config.toml
arch = "unet"
model = "spectrogram enhancement model"
dataset = "single English command words and digits, spoken by a formant synthesiser in many voices"
train_examples = 78125
n_mels = 64
hop_length = 160
input = "log_mel"
win_length = 512
task = "enhancement"
loss = "l1"
norm = "groupnorm"
activation = "silu"
weight_standardization = true
pixel_unshuffle = 2
widths = [64, 128, 192, 256]
blocks_per_level = 2
block = "plain"
attention = false
upsampling = "nearest_conv"
init = "lecun_normal"
optimizer = "soap"
beta2 = 0.99
lr = 0.0022
beta1 = 0.9
shampoo_beta = 0.99
eps = 1e-08
precondition_frequency = 16
max_precond_dim = 1024
merge_dims = false
one_sided = false
adamw_lr_other_params = 0.0026
grad_clip = 1.0
steps = 9500
batch_size = 64
epochs = 7.8
lr_schedule = "wsd_sqrt"
decay_fraction = 0.3
final_lr_fraction = 0.05
warmup_steps = 190
weight_decay = 0.05
adamw_weight_decay_other_params = 0.01
Rows from block 11 of a small spectrogram enhancement model, named by matrix and row number. Each number is 500 + 25 x the weight over its row's rms, rounded and kept within 0 to 999. All counts start at 0. Numbers have three digits each. After the name is the row's rms in percent of the matrix's.
After each channel's rows are labels from the 100 clips, of 14976, where the channel reaches its highest value: "peak on" is the class under the peak. Only what is clearly more common there than usual is listed. The data: single English command words and digits, spoken by a formant synthesiser in many voices.
# conv: 3x3 conv (model.decb.1.1.conv.weight, 128x128x3x3, standardized in use, each kernel summed), inputs 0-127

conv.57 115:547488492492530487534535526477498504500450492496538492496464544495523531517490502504496491488500495469476533484483528455504478491512511485540562493477500523477479533477517479460557485481494504511465494481525531521521481526560518529517496474495519508495458503554454491474491514437495473522498483553508490479504512505473477499491433505491507512502459504537505484524516506476494537503517
peak on: /p/; /k/

conv.102 101:498478539494464480461462476513520508473483491538569479521532498470480492461499530521464520514517498506553540551500492544509522494445532486521480541515447486512490515488496492529497536486472465483486496526471483483527491455475542500497539492468519524535467477475476481505500491505495479496486491460476487485494516490470484513518538502549523532517516530517489466480476508486491506487520
peak on: /p/

conv.89 092:522472484466470521459486485502496535480521518504444524494514481491490505498503506497502484471504530494518482489539519517474545508465484555508479522474519500497506486480488480470550517504493515478510462456512492455518495531483473536537519516472547531488523544474481488493514531515511461454534527479528557535492488482430484512524514488475497486561496499469480509482502477498484508505467
peak on: /ɹ/

conv.71 087:495496473501539510472504514493471500486479500494504521504536531505480462537471532501504462528514490488511538487532543462486478520468494457506503529487474542573507493478517489467437488483497512514520480501527496508508480521459462492485513490499536467509472524482517495508517533470513482463523523481469503491524526486538498510475472469480517492494528538478513536476517488403505513524483
peak on: silence

conv.97 099:569503515527487518537514553521520518487524492453522487469492429551468508514504469505496503467508497481455459482482531514483494579505504493498501488493516489475459499487490498489476485466513466526506503531519522537472483509552485491523499480480499510504504472515526514501518523510521520452509459536484472474505531520500509506484496540508502492464504474500488548459472516485496486466530
peak on: /f/

conv.0 102:466477492494482468509524514493531495519462477543503488496524568498517455483491492505483499522518506492512483488564511516504485486472545528511558519534483481494457518484524463513481525493509503585460488564491527497541489466496448512517508497493471529480494496467458486477484503459475518544499500502485496485505492516481496497504512490488519523479519491486510559477509472466487504488519
peak on: /t/

conv.22 106:490521501485508471462500472490501516501489499517542438505446499515473481514507460525501460491513466472491506513508482482491494495466507445542557518528453474525501505475462517519478548523471501512487533506494512475527510552503534498468544486517508563547513499489537509542506505518484502490464489488497514456510492488535524468523515489512497487481525539468518487538507475465528503508515
peak on: /oʊ/

conv.105 063:522554602487508472479450481510480536493476488505516472489511528502513517491527504552498581515487459511504516527559509472499500479511508529514457484511520454460498517502468481463512479506565500477492478494475517499487525485467507468527498523504484441516511507500489489488476526519507505495496507506492510478526506477466539517486470502515493509497472481520492517495482497504532502487482
peak on: silence

conv.106 134:502529505526509485473477489512490515520465493526538472511484550466504504505531506513505489532479534495490517537503505523460478502478502469495508461487490513524503517483485463470485458484486530464510530515497542550475475469482538509474510478480529495558496446564510482476483488523500517520517480537470507507492521528495434491461541519500566460511525523525502490513486512489504529508479
peak on: /oʊ/

conv.61 102:489552470503459495495428533501527542478524458507500510482489498507492496493481499541506495487521489443479505512478492473496479558474514523492461504498545506514472510506513466480478536497493490517504521421516497519480505510523515497529448516498558495520488457474518464519470501506513525522520495478489500503584535467497490504516484498505503532489508526506518505488509452504511519485515
peak on: /t/

conv.9 121:494462475525543514478505520484529477494442501504531493482534482550513532531507532497466518514482525498492501525527584511469535497509500483512494458510508461516486490490531487520486455436498523518506522507495510505498490468521513497526528498519484485537517509527431468478520505499509512526456505493483510520479508512476457454462521480497506504522488504557499463486495534480467490525491
peak on: /l/

conv.25 104:469513501490521493481442538454471485489515508485496483523501507505495460514493498510475500521468480470553494516487508516550508505503490507489467487508493492506546484487508480490520458527506519520523486557507527494517465466488495517514457481469485470565484501527529471522508481486501509510485474554495528512509501533487490475455497492505538577487511460515524521464512567517461517500509
peak on: /ɝ/

conv.110 094:528532510507521476511515485530505511519501516507536456469497587502478474483536519514512457534537503501486520523516536464507532457474482518494464517475469521524465526501507513494528504526493501536499487514494510507523526538519538481516549518514497517503478519485496457473487471512489482482527449440484495449508476484507447481517511442481466494517548499495485504507491501503527514498486
peak on: /oʊ/

conv.66 098:524508493493514454533493541481487501493532496485465512499508506459499488497458525494494525486520483490525476488539521511521521553502507489523470487525524513477466499476502473490520508506491509500504453481529507516562468527489465537472497529497557513516459532537484479478529521530513496493459559519494470492542489512479517494467506510454473554449521476525478494471463470499462486494483
peak on: /ɝ/

conv.115 111:537434535517461509498554496520489505485508500494542512493496496516520503475457457539489493512519523500492504521480476489505476480530509441510487496458482500448521462534459515473525497484484481482470535497490454503488496494465511483480455557494542500472480510468494457538508520522477513455466524514515513499546535518554489489505485520497500478501475512522491523517486504526527521519523
peak on: /t/

conv.76 086:504528498474536512539529467498455500524523521524510506511521489480494518547524491456484498480508532482506513469507540527507449520472505493482515516483435510556526496500517490500518494482493483507529471521532484485485483501516497489493491491493500522524537505468472483517499471553526527499500507487531481531466557481475507488467545493456525487450549473474479451505490490496504432497491
peak on: /s/

conv.81 096:436503523464486470542512479479503491498478514482489532490535507512506496566517470495480483488480519497523519471519532478497516495501465493508501517524478461499517469473452513496502479477471509518501476487528513461547516494461498525501492530541489508472504530555446482491480550468521438478533523473548551481533508468478505491509520484525483518516506491502492505506475479482485514540474
peak on: /s/

conv.93 135:533462510496493489511510518495463500507482468499575498495548495482487507515509494490501502491493500501555529525492525506493555498533479463492514540500544507544481507487514483486500445479477486540501446531533527453512495506503505513499476537566525468505514489487467464497488480506486485546495498481521540489491437496468506507486471530492492482448520525509488520508485474514454483500480
peak on: /f/

conv.79 078:472467505526484499533530516488528506500508484487492586501554498510488497563527507508487518469499519517502467520437526535521489517475488479456530528453527490536516470488488501464523502486498523474470511487483498476444507539482441500508484543481528527483504497503466477552494512532497503476467521524518556497506504483516483503485473486512472525532506500502495475512495473502483476496506
peak on: /aɪ/

conv.75 108:525502490554542537525526473492521514500522462548445509491527506511501487545486499452529511459501512488563449493492499469542490498476508556523473501447537551471496463508478465475486502480499509501501438508513481497476478489513520503498489472485516474488548480498503490496514531501500518493502459495478488454500463497515510493541535502506500504472535504536492491526491521491501497520470
peak on: /t/

conv.82 112:553491493516539487511487485491552474472484490503538494477541499564533517515516492504458518575512528499536489511502544483455488484451526495504507501495523493502518515507524441507464485458501490536513491536474554492474481471487504489515477502500493539451475475482452469487488511507470493529520473525501483485480525535489481488539489503503514489461514507526501499512513465493509467522515
peak on: /t/

conv.104 080:507568593480498475491451492527509535521483469484500466449517526490513487501544515551467544531488484482521515529547522476505494481500519522497460482514528467467513498506472486477499471486562489491479503477485504502484535490502525497525481521484499441512492484508446481471490501499492537500490519513494531488521515483476501511513492530535513509478500514527483495513466503499535514471486
peak on: silence

conv.99 071:489585617482507474490482483534495531506478494493488468492508507502531515498509497494488553499486473510495499501569496486484527491503506505508460476491539480427508511506477500482502475464599486476515492488509475484484518477508510493502493503487481483504507477479480498478480510490527522495475493488505523496510520499473524520490478508498483502473497483504511508503503496494563495459492
peak on: silence

conv.72 123:506499499527527502536492463483543504526529485553467496513496468466509495495497547491494494531519525490457501483484464460496498492457494505508509499528518555501485477480552472504514480518490491479480487451505496483548496506488487508503519517520491516515502516531472471543486512507521468453479493501481504473510503474412490506508488470573496502525508514521497541521499471494463564520500
peak on: /t/

conv.68 121:428465493477513514459500475493505496506496484479486475523513498446503506539505515504491526510478498491514514516529553539506521506470538492504538538476480531493534493522497497472504511505475455518498525511486530452456513473495506447485492483523508514526495513525459476526532523500504503434541490440476508520490533533475533483487487509500524509543535528514495520519503487504439484497516
peak on: /ɝ/

conv.120 055:538547600508519480491465477528502516500468476513495477494531476537488519513514501512501582515497506501480505494559498482494485486514524518514465497506527464453486524478491495471514479490576475434497498483457469503488509461492509468504474498499486450509510484485505488498487538519520513499474497485476502502524530497464527521489492511494487494485487467520508530493499493511523499479469
peak on: silence

conv.113 100:539491494533498504516468496476500558489533434486534504511560485491502486540458509459528514488428492476453476532491478511511534521495486478480483486502539531480491486487487467504462480509511489483519448489492487497489474536489486525578490487463543493507545510477516483482499499542498473504502508509498514519522554517485517486491497531533515494475499512517477516481469481501505514484501
peak on: /t/

conv.73 121:549485487481485531506475488496476505485489475523480514502524495510503487478463525477478511491502532491567508499520527502545509486517459489482494464515540500503532513480493440477451500508453504500504491514476516454519473481471473530504470509510516443498451493501458458494465516534488497533500536556510525490488530540474494485517490527498514553547538503521499517525514452507511497490500
peak on: /z/; /s/

conv.87 106:456519488541522507526451529533477504468470496484524491505502525503458512507503517521495477545501496510487475525486422501498499513447502469534517522480466506542512493479538542541529467502501501444511472477497485525511520493524485487468545528495499509508527524543460513482465520496495490494485513453513533486477529475526512509485523485518495528524486468470475535484527533529530492480477
peak on: /p/

conv.1 093:529472462523520498483486478498563508525526521495530479485495485475534525488496531468443524514515522489429483493514518474493516522491512535487507483452512486449523523508470492437491454492477512494489524518533511496483507556495549561504483499539490517518503503493490472498494479477509499519456537482515474529478510508502488503496486529482513510468482487552482499499557473502472496478505
peak on: /ɹ/

conv.107 093:487491508533513550504471468505455536490521501505503526481493501502472504516482483459493470499476511497490513498483464465525474542490490485523510498507476526472535502512503481492539479528509530521489535494496560508457478499535485473516515495493461507503524502451519490472491524573495484442477503448483465481540515527481502480490576502525512486543502528519514457485468523490506527505485
peak on: /t/; /k/

conv.65 106:486506513457533494531483477470511540538490528526504468502524491514510481474489513517460455532491511497480490484509491528458555517460514515481543492500459493503492483477527507480520485497496479510505490529496475478539510505480518521470486522470496529473485524522478503518516540526485538513463456408484472483558462523471520489497532521540457536487500503491491483485524484514512529482499
peak on: /ɝ/

conv.64 105:575479474507470441493489539490449494457487478488562521484482505517496478541484522476504543489495481502500489494492528472526530516521485440477459496540548490523439500513495479510490483503493501464481522503480542503545478515515496524497474500489572464514454498489520498499516523531503515505510471529521504503539522511490486499505507534458536501463521496498505510485500509500497503498501
peak on: /f/; /t/